config.yaml
model: "image classifier"
crop_scale_min: 1
horizontal_flip: true
color_jitter: 0.1
num_classes: [12, 12]
arch: "pvt"
hidden_act: "gelu"
mlp_ratio: 3
patch_size: [2, 2]
label_smoothing: 0.2
nesterov: true
orthogonalizer: "newton_schulz_5"
max_steps: 22500
lr_schedule: "linear"
Rows from block 7, named by matrix and row number. Rows with one number belong to one neuron. Each number is 128 + 24 x the weight over the matrix's rms, rounded and kept within 0 to 255. All counts start at 0.
# fc1: MLP up (model.blocks.7.mlp.fc1.weight, 576x192), inputs 140-167
# fc2: MLP down (model.blocks.7.mlp.fc2.weight, 192x576, transposed), outputs 140-167
fc1.92 [109 136 100 120 124  91 157  83  77  64 136 169  78 111 162  97 153 104 140 139 146 162 134 140 168 108 172 119]
fc1.93 [117 148 145  95 133 156 165 112 120 149 134 155 140 140 137 134 129 125 148 111 112 138 143 116 118 112 134 143]
fc1.94 [129 128 126 126 129 124 125 129 133 126 127 125 127 127 126 128 123 127 124 129 129 131 130 126 124 122 133 124]
fc1.95 [125 137 126 133 125 124 127 123 133 118 128 127 134 138 126 119 124 131 126 125 122 132 127 120 120 134 134 120]
fc1.96 [127 162 139 131 117 129 146 138 142 135 113 148 112 122 134 128 146 156 125 116 148  96 113 141 147 156  93 141]
fc1.97 [114 125 138 152 112 129 108 133 108 144 112 133  96 113 131 130 168 102 125 146 120 130 135 156 139  97 101 166]
fc1.98 [130 128 129 127 129 128 127 129 128 126 130 127 129 127 129 127 129 132 130 125 127 130 126 129 127 127 128 131]
fc1.99 [  0 137 128 112 129 126 119 125 142 121 155 214 140 153 101 149 117 199 175 112  33 122 168 167 134  68 106 120]
fc1.100 [122 124 116 133 182 127 152  69 141 118 143 160  74 150  96  94 120 111 114  72 182 123 108 107 148 152 108 100]
fc1.101 [ 91 137 105 150 101 139 187 160 110 112 134  92  99  75 172 131 143 162 148 111 145 118 150 114 192 119 121  90]
fc1.102 [127 124 127 126 129 132 126 128 126 129 128 125 133 132 128 123 128 126 130 129 133 130 126 126 128 130 131 132]
fc1.103 [137 130 110 122 123 139 109 126 139 124 132 132 142 119 121 106 121 116 132 136 122 129 110 149 140 122 138 132]
fc1.104 [199 109 116 106  35 115 114 111  79 112  93 107 137 133 107 144 182 159 118  95 135 122 147 133 145 145 155  40]
fc1.105 [100 138 136 111 140 136 131 131 146 161 149 121  89 135  99 109 111 132 119 143 134 121 118 129 134 138 113  93]
fc1.106 [118 167 111 125 161 124  64 119 158 129 109  78 141 156 120 142 123 125  99 169 119 209 141  99 116 103 147 136]
fc1.107 [130 132 116 112 123 131 126 131 124 111 123 132 121 122 128 130 120 116 129 140 130 134 124 130 142 115 123 130]
fc1.108 [133 127 123 128 128 128 133 136 118 123 133 130 124 130 126 126 133 135 128 134 129 133 131 136 137 132 117 132]
fc1.109 [122 129 138 111 150 133 118 126 120 120 135 128 134 129  99 124  87 150 123 135 108 147 147  86 134 133 158 113]
fc1.110 [114 130  86 116 175  76 170 121 120 137  94 104 121 144 116 143 127  88 118  76 121 129 128 104 177  72  94 155]
fc1.111 [113 142  98 148 147 138 135 114 133 136 119 100 125 127 121 157 110 109 116 135 129 121 161 142 126 106  99 146]
fc1.112 [ 80 107 176 185 144 150 143 119  97 124 134 144 176 181 130 117 118 104 107 113 146 162 216 147 105 156 177 114]
fc1.113 [138 123 151 110 140 120 145 141  87 124 130 142  89 130 146 121 129 141 150 120 144 109  99 124 120 108 137 135]
fc1.114 [ 86 149 144  93 133 118 160  77 118 139 116 135 129 103  83 178 133 123 102 173 120 108  56 152 107 145 126  91]
fc1.115 [159 133 119 121 122 111 141 133 172 110 164 139 143 164  83 124 159 135 122 138 112 139  90 144 157 118 112  96]
fc1.116 [138 139 142 166 129 115 149 108 131 137  77 104 166 128 124 125 123 147 108 131 130 195 139 122 161 118 113 177]
fc1.117 [ 84 134 156 160 182 162 147 138 131  91 107 112  88 146 124 107  88  90 177 102 103 152  95 131 135  76 157 133]
fc1.118 [ 87 122  84 184 166  66 168  92 134 122 161 120 132 126 202 123 106 115 105 153 100 130 133 100  77 148 104 118]
fc1.119 [145 116 119 150 127 121 117 116 103 102 137 138 147 130 135 129 129 126 139 135 125 123 121 158 118 116 134 139]
fc1.120 [178 116 198 105 155 149  72 167 130 120  90 129 116 136 135 198 118 110 148 161 216 123 128 161 145 124 150 122]
fc1.121 [123 124 149 131 123 120 117 125 132 122 120 158 127 125 124 130 125 101 121 125 117 127 127 133 125 131 129 111]
fc1.122 [120 131 135 124 133 122 133 123 129 134 126 121 132 122 135 126 124 125 131 134 126 124 121 130 128 127 135 137]
fc1.123 [136 121  92 144 132 146 100 128 172  93 125 151 121 108 154 122 132 130 148  97 156 107 109 106 115 129 118 105]
fc1.124 [151 101 121 138 190 129 141 168 168 144 138 128 130 102 116 154  85 143 114 131 107 121 106  52  67 118 141  82]
fc1.125 [120 133 112 118 111 125 106 141 122 140 114 119 126 113 134 136 140 135 126 122 120 139 158 127 140 149 138 152]
fc1.126 [138 122 126 113 137 106 135 131 108 142 115 125 152 106 122 130 142 130 143 140 123 123 156 149 115  97 103 167]
fc1.127 [131 128 128 128 127 127 127 132 127 128 129 129 128 129 127 128 127 128 129 129 131 130 128 126 128 131 128 129]
fc1.128 [131 124 134 129 128 128 130 130 126 126 129 126 133 126 128 131 129 124 128 125 127 127 124 125 127 128 129 133]
fc1.129 [142 147 101 136 143 156 134 128 117 134 131 152 115 113 121 111 123 146 139 120 127 104 117 128 109 133 119 133]
fc1.130 [130 154 123 137 131 134 104 127 165 125 138 104 126 171 116 114 141 132 130 127 125 125 175 110 103 107 138 133]
fc1.131 [125 118  61  69 123 163 110 149 164 169 102  90  83 140 160  78 104  88 106 130  56  76 116  76 123 109 146  50]
fc1.132 [127 127 128 131 126 129 129 128 131 126 129 130 129 123 131 128 120 130 126 130 128 132 127 124 129 130 126 126]
fc1.133 [135 128 140 124 117  97 126 126 128 121 127 131 140 120 125 149 134 116 115 129 121 135 143 124 124 141 146 131]
fc1.134 [130 130 132 121 127 135 127 121 128 123 126 131 130 128 124 143 129 120 133 128 127 123 128 129 129 116 129 135]
fc1.135 [155  91 130 111 188 115 134 123 165 107 178 134 144 167 113 109 179 121 117 142 126 148  13 106 145  85 141  58]
fc1.136 [143 135 117 101  66 142 210 147  97 212 122  45  76  96  92  86 136 129 148  96 123 113 102  84 188  60 131  95]
fc1.137 [117  82 120 149 128 118 145 151 119 139 157 121 159 127 134 111  96 101 164 158 152 112 157 123 112  84  92 155]
fc1.138 [135 115  92 178 144 124 100 108  99 120 138  90 145 116 101 148 130 114 182 185 163 157 140 111 124  84 143 169]
fc1.139 [110 137 157 142  85 115 170 115 123 116 141 134 141 120  93 110 144 178 158 139  92 113  75 120 126 103 173 174]
fc1.140 [105 127  86 175 150 158 173 140 119 145 134 140 141 103 140 110 173 176 176 131 113 172 121 127 104 121 136 178]
fc1.141 [116 171 186 199  88 116 123 126 148 145  62 108 167 107 154 158 158 149 116 117 149 169 162 102 167 142 124 131]
fc1.142 [132 154 107 118 189  93 143 137  92  95 112 123 144  76 126 148  36 136 113  93 160  68 115  87 107 130 192 173]
fc1.143 [131 163 148 133 126  72 164 174 169 107 130 155 108 121 136 155 157  83 116 128 103 151 154  98 126  97  92 144]
fc1.144 [116 172 122  73 199 102 115  70 145 176 142 168  58  81 135 126  75 152 156 162 116  90 166 139 119 126  95  37]
fc1.145 [142 105 119 206 148 164 158 149 183 172 104  85 144 162  79 135 140  92  74 192 177  90 122 167  46 117 162 166]
fc1.146 [123 128 119 133 115 136 114 139 136 130 118 124 144 131 122 125 133 116 130 134 137 127 119 139 126 118 123 128]
fc1.147 [125 113  96 142 141 138 125 111 112 146 149 113 121 127 158 133 131 176 170 128 116  93  92 108 170 103 142 123]
fc1.148 [114 182 157 136 148 158 154 117 100 113  89 133 132 141 140 125 139 129 154 113 142 129  85 145  94 104 128 102]
fc1.149 [131 113 185 143  91  84 168 149 170 137 110 119 167 149 103 130 136 130 133 147 131 135 101 102  73 160 134 161]
fc1.150 [182  80 161 103 145 123 134 103 136 139 156 125 132 155 109 137 132 111 124 112 130 108 136 137 108 154  96 150]
fc1.151 [136 110 132 128 133 120 121 122 136 122 127 115 128 114 128 129 134 132 125 139 130 129 141 129 138 133 144 135]
fc1.152 [147 117 148 114 111 129 141 131 152 128 148 129 121 129 121 140 131 150 110 112 123 124 178 113 117 147 156 131]
fc1.153 [107 120 108 131 116 111 137 140  95 131 129 160 141 134 134 127 130 124 143  81 152 122 150 142 113 124 109 147]
fc1.154 [120  86 143 155 109 135 156 104 126 150 148 120 111 116 131 110 127 130 117 148 146 148 116 104 127 132 138 147]
fc1.155 [ 82  99 147  99 122 123 150 119 135 148 140 128 129  73  85 124  95 167  90  87 121 163 104 104 126 154 177 140]
fc1.156 [114 139 135 123 111 164 123 110  99 129 137 135 139 118 132 124 131 133 138 151 118 115 119 172 163 107 133 115]
fc1.157 [130 167 149 138 145 117 133 135 119 153  85 133 133 149 126 106 123 100 120 126 149 124 151 157 140 140 123 147]
fc1.158 [111 120 160 132 167 105 190  72 120 162 123  99 150  79  60 181 166 138  70 130  98 134 124 115 102 148 120 157]
fc1.159 [121 113 114 127 127 131 139 122 110 138 114 138 149 124 115 124 130 124 126 122 138 120 139 131 122 127 119 134]
fc1.160 [118 132 126 115 110 122 132 134  98 142 108 126 135 112 139 133 127 146 141 124 115 135 120 148 125 133 150 141]
fc1.161 [122 138 127 140 127 124 120 131 137 119 128 135 120 130 133 126 114 134 126 136 126 131 117 129 127 131 129 137]
fc1.162 [105 183 140 128 140 129  92 142 153 108 104 154 142  95 144 111 182 126 130 151 140 120 135 151 167 103  99 131]
fc1.163 [139 136 131 100 104 144 129 113 142 149 134 115  97 116 120 152 130 126 110  94 128 138 100  99 107 122 113 139]
fc1.164 [122 137 133 130 142 140 132 138 133 124 119 143 142 126 112 124 127 124 130 116 127 131 121 120 119 126 127 135]
fc1.165 [139 147 156 198 175  89 117 224 190 238  60  77 150 191  80 119 136 106 126 136  31 117 141 175 122  78 159 103]
fc1.166 [107 145 118 136 112 105 107 151 123 111 137 171 122 139 111 149 109 165 119 122 106 134 123  93 121 143  99 121]
fc1.167 [128 126 115 139 112 134 124 128 123 136 138 139 132 124 122 138 128 120 118 129 123 135 118 125 138 131 134 107]
fc1.168 [105  89 130  84 125 125  56 179 140 142 127 135 159  45  99 169 101  88 115 108  87 116 146 122 118 136 116 106]
fc1.169 [105 195 137 131 116 186 130 118 102  92 123 128 157 111 163 164 138 123 169 140 136  98 179 114 121 132 138 106]
fc1.170 [132 126 124 130 129 130 128 128 125 125 122 132 131 128 128 127 124 131 127 131 128 125 126 129 131 130 127 129]
fc1.171 [130 137 131 132 121 137 117 127 126 126 130 125 123 132 120 142 124 138 126 132 131 126 137 126 125 135 137 120]
fc1.172 [128 136 143 125 114 129 121 129 135 140 121 134 130 127 129 120 131 120 132 123 133 130 127 131 140 131 128 128]
fc1.173 [161 127  70 132 159 170  95  67 110  95  74  92 123  70 136 125 131 123 171 155 112 150 186 131 146 133 142 153]
fc1.174 [128 146 140 136 123 108 142 137 152 138 122 119 146 139 108 140 129 138 107 136 104 139 127 136 109 136 131 134]
fc1.175 [127 126  75 104  77  58  93 136 140 146  69 120 111 117 147 105  65 164 167 154  57 116 191 154 133 122 110 125]
fc1.176 [ 66 135  27 110 193 195 109 162 151 151 139 150 171 164 122 206 180 143 101 212 136 204 193  59  78 124  90  75]
fc1.177 [118 131 132 131 139 124 135 125 128 122 122 127 136 124 126 128 143 119 129 127 122 133 141 135 122 142 142 136]
fc1.178 [114 124 128 109 138 124 132 136 119 147 141 121 133 113 145 138 122 127 135 119 142 132  87 102 126 129 114 124]
fc1.179 [139 129 131 134 120 131 111 129 131 139 135 133 110 119 108 140 140 130 139 126 115 131 125 130 115 127 124 154]
fc1.180 [167 167 131 147 147 115 132 116 112 111 104 155 178 110 129 142 159 162 123 100 146 130 172  98  93  99 139 149]
fc1.181 [132 134 126 143 134 129 115 139 148 122 132 131 130 117 134 136 114 121 131 130 125 139 142 125 139 119 118 137]
fc1.182 [158 112 127 138  94 158 112 123 145 138 176 154 125 146 129 117 102 105 111 138 102 102 145 113 185 140 128 135]
fc1.183 [146 106 143 137 104 107 121 130 182 139 137 125 154 132 123 130 144 113 129 105 148 130 120 117 107 113 123 145]
fc1.184 [132 144 138 118 103  97 152 115 106 139 106  92 135 154 115 158 149 124  88 178 121 127  95 151 141 155 103 184]
fc1.185 [130 134 117 128 130 152 124 132 117 140 132 133 150 150 143 154 147  99 127 108  86 136 129 127 127 105 137 121]
fc1.186 [154 128 113 118 136 114 122 118 135 125 142 125 123 119 127 128 128 117 122 134 117 122 124 128 135 149 126 137]
fc1.187 [135 126 132 135 113 129 129 138 141 136 127 125 118 128 122 135 135 132 131 128 110 126 132 126 129 128 126 130]
fc1.188 [129 114 123 133 131 186 122 113 149 109 132 121 103 153  88 107 147 155 157 142 123 143 135 112 120 100 118 136]
fc1.189 [126 130 137 156 137 108 115 139 126 153 106 123 153 114  69 178 153  87  70 127 118  94 122 105 161  90 129 114]
fc1.190 [123 130 125 134 124 123 129 129 134 130 129 130 128 128 128 129 127 136 130 130 135 133 129 130 127 131 127 121]
fc1.191 [ 95 114  41 119 168 128  80 132 152 119 160  88  90 137  76 165 145 159  79 157  52 165 117 131 132 123 176 179]
fc1.192 [142 111 134 185 144 165 171 110  92 100 114 178 211 133  77 113 128 113 164 154 141 199 156 145  96 131 191 127]
fc1.193 [154 122 155  97 108 125 102 141  87 115 157 130 149 138 143  98 129 113 117 115 124 132 151 121 184  85 164 149]
fc1.194 [114 101 168 181  75 111 130 146 117  92 134 115 121 155 119  48 123  80 119 148 139 173 122 194 137 166 149 174]
fc1.195 [121 124 132 120 132 126 139 141 118 128 138 150 129 129 111 120 129 134 135 156 108 143 139 125 122 140 129 134]
fc1.196 [168 156 104 119 157  69 147 138 180 112  97 107 101 125 163 123 122 146 127 118 139 103  79 114 131 111 135 193]
fc1.197 [155 127 117 125 138 158 132 136 110 112 126 133 123 131 129 127 122 108 130 129 119 131 131 125 127 136 124 123]
fc1.198 [116 142 139 148 131 104 138 103 132 118 104 143 148 157 163 165 155 104 121 108  95 145 113 118 135 147 141 132]
fc1.199 [127 120 134 139 141 128 140 135 154 123 118 192 162 190 129 101 118  85 163 118 152 145 118  84 132 159 151  63]
fc1.200 [119 151 159 107 144 114 159 127 145 185 143 130 126  98 181 153 153 161 122 137 126 134 136 140 127  91 128 146]
fc2.92 [ 93 112 139 147 202 142 119 105 113 129 244  79 127  14  64 135 123 204 105 146 215  94 140  94 192 157 124 133]
fc2.93 [132 117 106 114 131 100 132 135 134 168 125 139 119 124 114 127 116 104 113 112 112 148 122 162 125 122 156 163]
fc2.94 [126 125 132 127 128 135 124 120 126 133 123 130 125 126 128 128 130 121 128 126 133 131 128 124 130 130 133 128]
fc2.95 [128 136 130 130 137 138 135 122 126 130 127 130 126 122 124 118 129 121 138 128 136 126 126 133 128 125 122 128]
fc2.96 [126 156 132 123 130 126 145 132 103 121 131 116 142 134 152 146 116 138 116 151 146 119 144 154 111 124 166 131]
fc2.97 [124 131 131 130 177 112 121 117 124 113 140 119 138 125 114 149 130 153 115 126 150 138 110 111 119 130 107 156]
fc2.98 [128 131 131 128 129 127 130 128 129 125 129 128 128 128 131 127 128 130 130 127 131 127 127 128 127 126 130 127]
fc2.99 [121 164 158 123  90  67 145 109 132 171 199 170 127  61 123 130 118 137 110 117 185  56 141 128 199 141 104 120]
fc2.100 [130 163 164 116 105 142 128 109 105 128 137 104 109 157 130 164 123 101 113 135 161 116 150 104 130 138 126 135]
fc2.101 [139 128 103 108 139  91 123 106 159 147  96 108  95 133  93 144  97 115 139 159 120 103  56 161 115 131 120 148]
fc2.102 [128 129 130 128 130 124 127 122 130 125 124 131 123 126 124 132 128 135 127 135 121 130 128 130 125 126 131 128]
fc2.103 [144 126 109 106 122 135 109 140 127 125 143 123 123 124 130 122 127 124 141 154 152 126 124 116 129 124 107 127]
fc2.104 [176 138  95  78 134 146 131 122 152  89 176 125 100 117 188 216 100 131  77 169 105 129 155 183 124 150 182 160]
fc2.105 [144 125 146 115 125  94 102 134 122 122 112 159 124 128 108  97 110 129 101 143 119 132 115 139 118 128 128 125]
fc2.106 [128 143 150 142 124 112 120 136 164 128 103 127 178 136 179 157 109 154 102 135 112 129 147  67 144 122  88 123]
fc2.107 [130 136 135 137 116 126 144 123 108 125 123 117 123 118 109 141 133 140 121 127 116 125 126 132 123 127 121 133]
fc2.108 [129 125 128 126 130 129 125 131 122 121 135 131 131 131 129 127 125 133 126 130 131 138 126 123 126 126 117 127]
fc2.109 [139 155 118 135 151 113 135 144 152 152 103 124 142 171 101  99 116 108 125 112  89 116 130  98 132 139 142 111]
fc2.110 [ 75  79 143 125 152 111 110 158 129 111 110 123 110 126  92 147 120 127 118 130 133 143 153 105 176 113 105 157]
fc2.111 [122 123 121 118 139 132 157 130 142 126 132 123 131 119 128 130 139 105 126 133 126  95 153 130 151 132 135 147]
fc2.112 [ 74 108  61 108 137 105  61 124 106 179 152  99 120 169 122 136 154 141 117 154 131 120 132 134 175 132 106 234]
fc2.113 [142 118 103 113 138 124 119 116 113 129 142 107 139 126 126 139 134 133 103 129 115 111 135 128 159 138 151 124]
fc2.114 [ 84 144 121 150 142 101 135  88 109  85 144 150  98  58 115 196 103 125 162 150 104 141  46 132  77  98 144 178]
fc2.115 [133 125 143  93  91 130  92 137 129 153 142 143 135  79 118 133 105 132 121 146 136  95 142 137 146 113 125 132]
fc2.116 [ 29 124 146 120 172 150  68 186 183 162 104 163 135  99 123 100 104 154  98 106 125 126 136 175 112 121 102  59]
fc2.117 [120 130 173 120 142 158 130  94 120 101 134  77 106 102 209 167 110 157 122 118 156 104 111 142 147  83 185 170]
fc2.118 [140 132 113 180 162 107 120 146 101  92 113 101 103  49 150 129 118 184 117 196 104 137 161 139 107 146  95 154]
fc2.119 [121 127 137 129 133 149 122 142 116 132 148 132 119 142 118 118 126 133 127 143 123 143 115 139 143 119  89 106]
fc2.120 [162 176 172  88 139  31 109 156  35  39 119 146 113 163 181 215 150  69 127 194 167  77 118 149 210 139 162 192]
fc2.121 [125 133 134 123 127 127 149 125 120 139 130 126 133 129 122 130 127 148 135 124 124 122 120 124 128 136 117 137]
fc2.122 [121 132 135 128 129 131 130 134 126 121 125 123 130 126 134 127 130 133 130 128 135 130 118 133 133 126 132 132]
fc2.123 [131 129 103 138 122  95  85 181 101 127 170 136 104 158  95 117 113 139 135 157 114 154 162 155 127 117 152  84]
fc2.124 [147 105 121  98 104 100 101 112 109 105 123 159 193 218 134 161 114 123 188 168 176 133  88 166 159  95 112 123]
fc2.125 [121 137 109 151 101 144 139 129 134 144 113 152 135 143 122 132 130 130 102 134 132 136 149 145 137 129 120 140]
fc2.126 [151 134 124 168 145 163 128 123 136 145 128 147 155 122 144 131 115 139 127 128 130  91  99 140 108 121 137 144]
fc2.127 [130 127 129 128 128 130 128 129 129 130 128 125 127 130 127 127 127 127 129 127 128 127 126 128 127 129 128 128]
fc2.128 [125 127 126 126 128 128 127 128 126 129 125 130 128 126 125 125 127 131 131 127 132 124 133 129 128 126 125 127]
fc2.129 [146 137 116 146 145 124 150 125 127 113 104 115 126 138 119 117 124 130 135 141 139 111 135 130 130 125 113 119]
fc2.130 [122 148 152 128 160 108 133 137 129 145 125 137 107 124 119 150 111 126 159 144  89 123 140 141 147 123 128 108]
fc2.131 [ 88 158 158 121  69 137 162 129  66 108 122 108 123 140 173 142 156 129  76  93 135  96 139 137 107 177 169 113]
fc2.132 [133 133 129 130 131 133 134 124 126 133 127 129 126 132 123 123 128 125 137 124 130 125 128 131 131 130 134 123]
fc2.133 [137 129 129 136 150 136 136 126 120 141 133 138 120 128 111 135 119 144 145 128 142 125 126 112 115 140 106 124]
fc2.134 [129 123 133 133 118 140 136 125 119 134 124 116 123 129 128 139 129 127 138 117 133 125 121 131 137 128 134 131]
fc2.135 [120 123 129 171 160 106 132 106 142  84  99  92 138 107 135 104 119 166 164  78 147  92 195  97  89 125  89 185]
fc2.136 [117  64 156 137 101  94 122 161 141 169 172 159 120 107 124  83 124  81  63 164  86 162 141 117 147 146 100 124]
fc2.137 [106 111 153 118 129 117 115 124 169 109 135 136 132 202 141  90 107 138 139 133 108  95 114 143  87 147 168 141]
fc2.138 [131 129 103 115 123 114 113  57 143 125 129 121 123 141  91 125 161 132 137 146 129 129 158 111 114 126 144 145]
fc2.139 [119 130 161 144 114  66 117 115  92 103 145 154 135 136 134 105 119 139  80 129 146 162 174 108 114 114  60 176]
fc2.140 [149 100 166 159  94 113  87  95 167 146  84 109 105 143 105 170 141 111 161  76 108 130 140 112 162 131 127 113]
fc2.141 [110 110 113  95 228 155 124  52 139 125 140 156  72 164 158 103 129 107 108 187 133 154 123 100  68 104 112 134]
fc2.142 [116 114  94  78 130 140 124 155 166 167 108 133 109  93 130 166 121  90  69 106 139 133 145  44 104 117 126 123]
fc2.143 [135 108 109 115 127 171 107 149  95 141 170 109 100 116 150 172 111 180 117 121 172 127 159  97 123 110 100 146]
fc2.144 [199 153 178 127 166 178 112 187 225  93  56 142 195 124 140 182 115  80 149 160  56 125  79  43 125 147 106 143]
fc2.145 [146  86  22 177 124 161 144  75 102 104 130 104 114 151 178 142 154 220 158 132 183 175  89  60 164 115  61 138]
fc2.146 [134 129 129 151 135 108 119 137 111 129 128 124 128 127 127 139 132 134 130 129 137 140 136 124 132 124 135 115]
fc2.147 [135 126 135 110 187 144 102 133 141 125 131 118 141  65  88 143 122  83  89 150  98 130 126 153 106 136 111 123]
fc2.148 [107 118 111 160 162 134 151 151 160 110 107 136 120 120 136 150 159 102 106 120 131 148 124 173 101 134 124 121]
fc2.149 [114  89 182 100  46  94  65 135 152 177 132  26 166 154  61 108 132 185 147 181 157 131  84 114 150 107 154 144]
fc2.150 [ 98 130 137 122  75 133 129 136 115 136 117 145  89 138 145 134 131 145 106 122 106 195 158 115  77 130 121 186]
fc2.151 [133 132 123 128 139 144 134 120 131 131 136 136 124 137 119 135 120 131 126 116 135 126 123 110 129 129 139 107]
fc2.152 [127 117 142 107  95 160 121  90 127 128 171 127 110 149  87 144 138 120 124 127 136 122 151 147 151 136 133  79]
fc2.153 [153 139 127 138 134 172 123 134 141 144 137 136 119 100 121 152 128  81 103 169  67 126 123 152 153 140 168 120]
fc2.154 [139 123 130 117 122 138 110 152 121 143 138 114 135 113 163 117 141 131 113 113 124 127 157 134 104 120 130 134]
fc2.155 [126 136 156 101 113 168 153 145 156 116 131 123 158  99 165  70 152 126 111  97 106 145 117 107 114 113 112 151]
fc2.156 [102 123 138 146 119 162 125 149 101 105 134 156 163 129 111  86 102 122  72 134 115 109 157 126 117 144  79 164]
fc2.157 [126 106 119 106 172  97 145 128 120 106 131 116 117 145 131 140 153 117 136 115 116 153 156  93 167 129 134 123]
fc2.158 [127 133 121 145 101 121 148 137 119 140 114 102 159 109 111  78 139 146 136 110  99 130 120 149 124 126 106 135]
fc2.159 [128 137 140 118 134 145 126 159 121 120 134 126 114 130 125 135 134 136 129 129 147 107 133 133 128 119 135 129]
fc2.160 [ 96 101 138 117 102 157 145 130 124 144 119 118 126 132 122 144 129 140 153 119 142 122 130 108 128 129 126 154]
fc2.161 [123 124 125 131 123 134 113 114 119 132 127 140 120 135 110 134 125 129 127 123 115 143 116 133 124 133 130 127]
fc2.162 [146 123 149 127 116 123  76 156 110  76  91 203 114 134 116  49 100  94 139 178 120 115  89 158 126 117 107 126]
fc2.163 [115 132 144  90 121 133 112 159 129 147 125 120 127 150 116 103 123 148 163 136 116 114 147 122  84 127 106 118]
fc2.164 [131 116 121 125 125 125 129 127 128 141 117 129 137 129 114 114 122 132 117 136 119 138 129 138 146 127 117 132]
fc2.165 [ 90  83 160 137  82 156  39 158 148 115 181 160 154 122  80 174 107 111 135  95  88  49  83 112 187 125 162 155]
fc2.166 [166 122 147 119 125 150 122 146 117 110  96 135 155 141 123 109 145 103 141 137 146 165 110 164 152 118 138 125]
fc2.167 [139 127 129 136 135 125 136 121 127 135 135 130 134 121 139 142 134 135 141 124 126 132 142 119 125 121 132 126]
fc2.168 [161 116 136 134 150  76 142 128 155 123  71  92  87 116 159 190 154 104 137 222 105 140 105 187 132 124 134 105]
fc2.169 [134 133 166 132 111 137 137 111 112 191  79 174 104 142 132 153 112 122 106 154 130 151 160 146 103 130  76 107]
fc2.170 [133 134 136 128 129 133 131 124 133 130 131 121 126 128 126 126 128 127 133 122 126 121 128 130 123 126 127 130]
fc2.171 [127 131 133 133 114 141 122 126 123 113 133 126 121 128 124 135 127 121 144 125 132 137 129 131 130 133 128 116]
fc2.172 [125 124 147 127 122 136 135 132 129 127 118 130 130 127 133 119 136 135 132 120 130 145 124 126 133 127 121 128]
fc2.173 [125 145 102 148 168  77 107  73 173 211  92 140 134 165 137 140 122 133 125 106 114  78 138 169  96 117 141 135]
fc2.174 [103 117 116 133 129 146 118 105 112 101 136 107 132 117 130 121 117 145 133 129 136 116 140 143 140 117 147 108]
fc2.175 [170 130 139 137 153 156 112 137 111 201 152  69 134 101  86 192 109 155 162  98  84 107  99 134 123 106  62  81]
fc2.176 [146 167  96 138  72 124 171 166 193 146  59  73 122 106 139 111 122 143 148  85 114 131  89 102 112 112  77 124]
fc2.177 [126 136 132 144 129 128 114 147 133 121 113 130 145 134 121 125 124 108 143 133 120 127 145 144 133 128 134 127]
fc2.178 [152 138 140 152 136 136 126 113 110 104  93 111 121 135 123 143 140 108 137 127 117 127 129 122 129 120 135 136]
fc2.179 [135 154 123 112 112 122 123 137 120 124 121 120 104 115 124 142 143 122 116 144 130 120 119 125 130 128 140 135]
fc2.180 [132 103 152 148 166 157 122 185 141 118 124 137 117 132 168 148 120 152 118 112 130 102 112 163 137 121 103 110]
fc2.181 [142 122 145 121 141 129 134 126 120 123 136 131 117 139 122 124 117 128 129 122 136 116 106 123  98 127 107 114]
fc2.182 [181  90 144 122  89 134 130 155 134  70 140 160 146  65 125 127 120  84 146 143 151 114 135 110 143 154 126  99]
fc2.183 [128 129 140 136 120 130  82 133 156 159 124 138  99 120 131 144 125 106 129 142 113 141 119 148 130 113 105 115]
fc2.184 [130 139 103 127 161 111 158 136 135 120 141 125 140 130 112 160 114 119 128 167 130 135 154 125 141 121 152 159]
fc2.185 [100 142 132 107  93 123 159 116 123 122 130 127 118 140 109 127 135 116 129  93 143 111 126 113 140 121 127 123]
fc2.186 [136 128 127 137 139 124 138 134 135 136 125 127 134 111 127 143 124 123 140 122 116 122 131 136 127 124 114 122]
fc2.187 [132 126 117 138 119 133 117 146 118 120 131 121 124 116 130 125 120 122 119 126 121 119 126 125 142 133 133 123]
fc2.188 [149 143 103 138 142 119 151 174 168 168 122 117 147  74 142  86 100 144 128  85 131 170 138  99  94 121  87 178]
fc2.189 [109 120 162 112 119 121 128 150 103 158 130  90 145 143 134 104 129 134 114 143 150 146 155 122 148 118 108 134]
fc2.190 [128 122 128 126 125 128 127 130 118 123 121 126 129 131 132 127 126 131 124 122 134 129 122 128 136 133 131 126]
fc2.191 [ 95 173 158  94 149  72 150 165 156 120 197  69 141 107 153 131 114 135 103 179 119 168 210  76 123 137  82 130]
fc2.192 [ 86 152 150 118 130 167 108 141  98 202 121 176 119 108 163 200 134 159 139 146 131 144 164 155 141 138 146 112]
fc2.193 [116 129 164 160 123 174 139 100 130 114 139 148 145 157 132  83 138 100 162  88 144 139 145 136 142 141 135 170]
fc2.194 [143 146  91 122  76 147 133 153 119 160 143 130  65 123 102 106 112 111  52 177 114 161  84 179 138 130 139 192]
fc2.195 [135 127 147 140 144 139 144 130 131 130 116 123 143 116 105 142 136 138 118  97 116 128 131 124 142 124 121 119]
fc2.196 [133 140 142 182 139  96 156 149 156  96 134 175  88 156 141 118 159 131  94 158  90 130 129 170 104 116 156 134]
fc2.197 [108 117 144 125 137 122 152 135 129 139 130 113 130 131 122 141 120 146 135 115 138 120 135 133 128 141 136 134]
fc2.198 [113 104 141 146 113 132 112 149 124 134 126 145 158 166 117 155 123 132 142 121 148 137  98 167 133 110 106 152]
fc2.199 [140 101 107 122 135 120 177 160 135  93 138 135 107  84 148 196 130 115  83 120 141 103 153 144 121 115 120 157]
fc2.200 [118  96 123 104 132 118 146 111 121  87 110 116 127  85  94 106 113 153  95 148 116 129  80 120 163 130 129 103]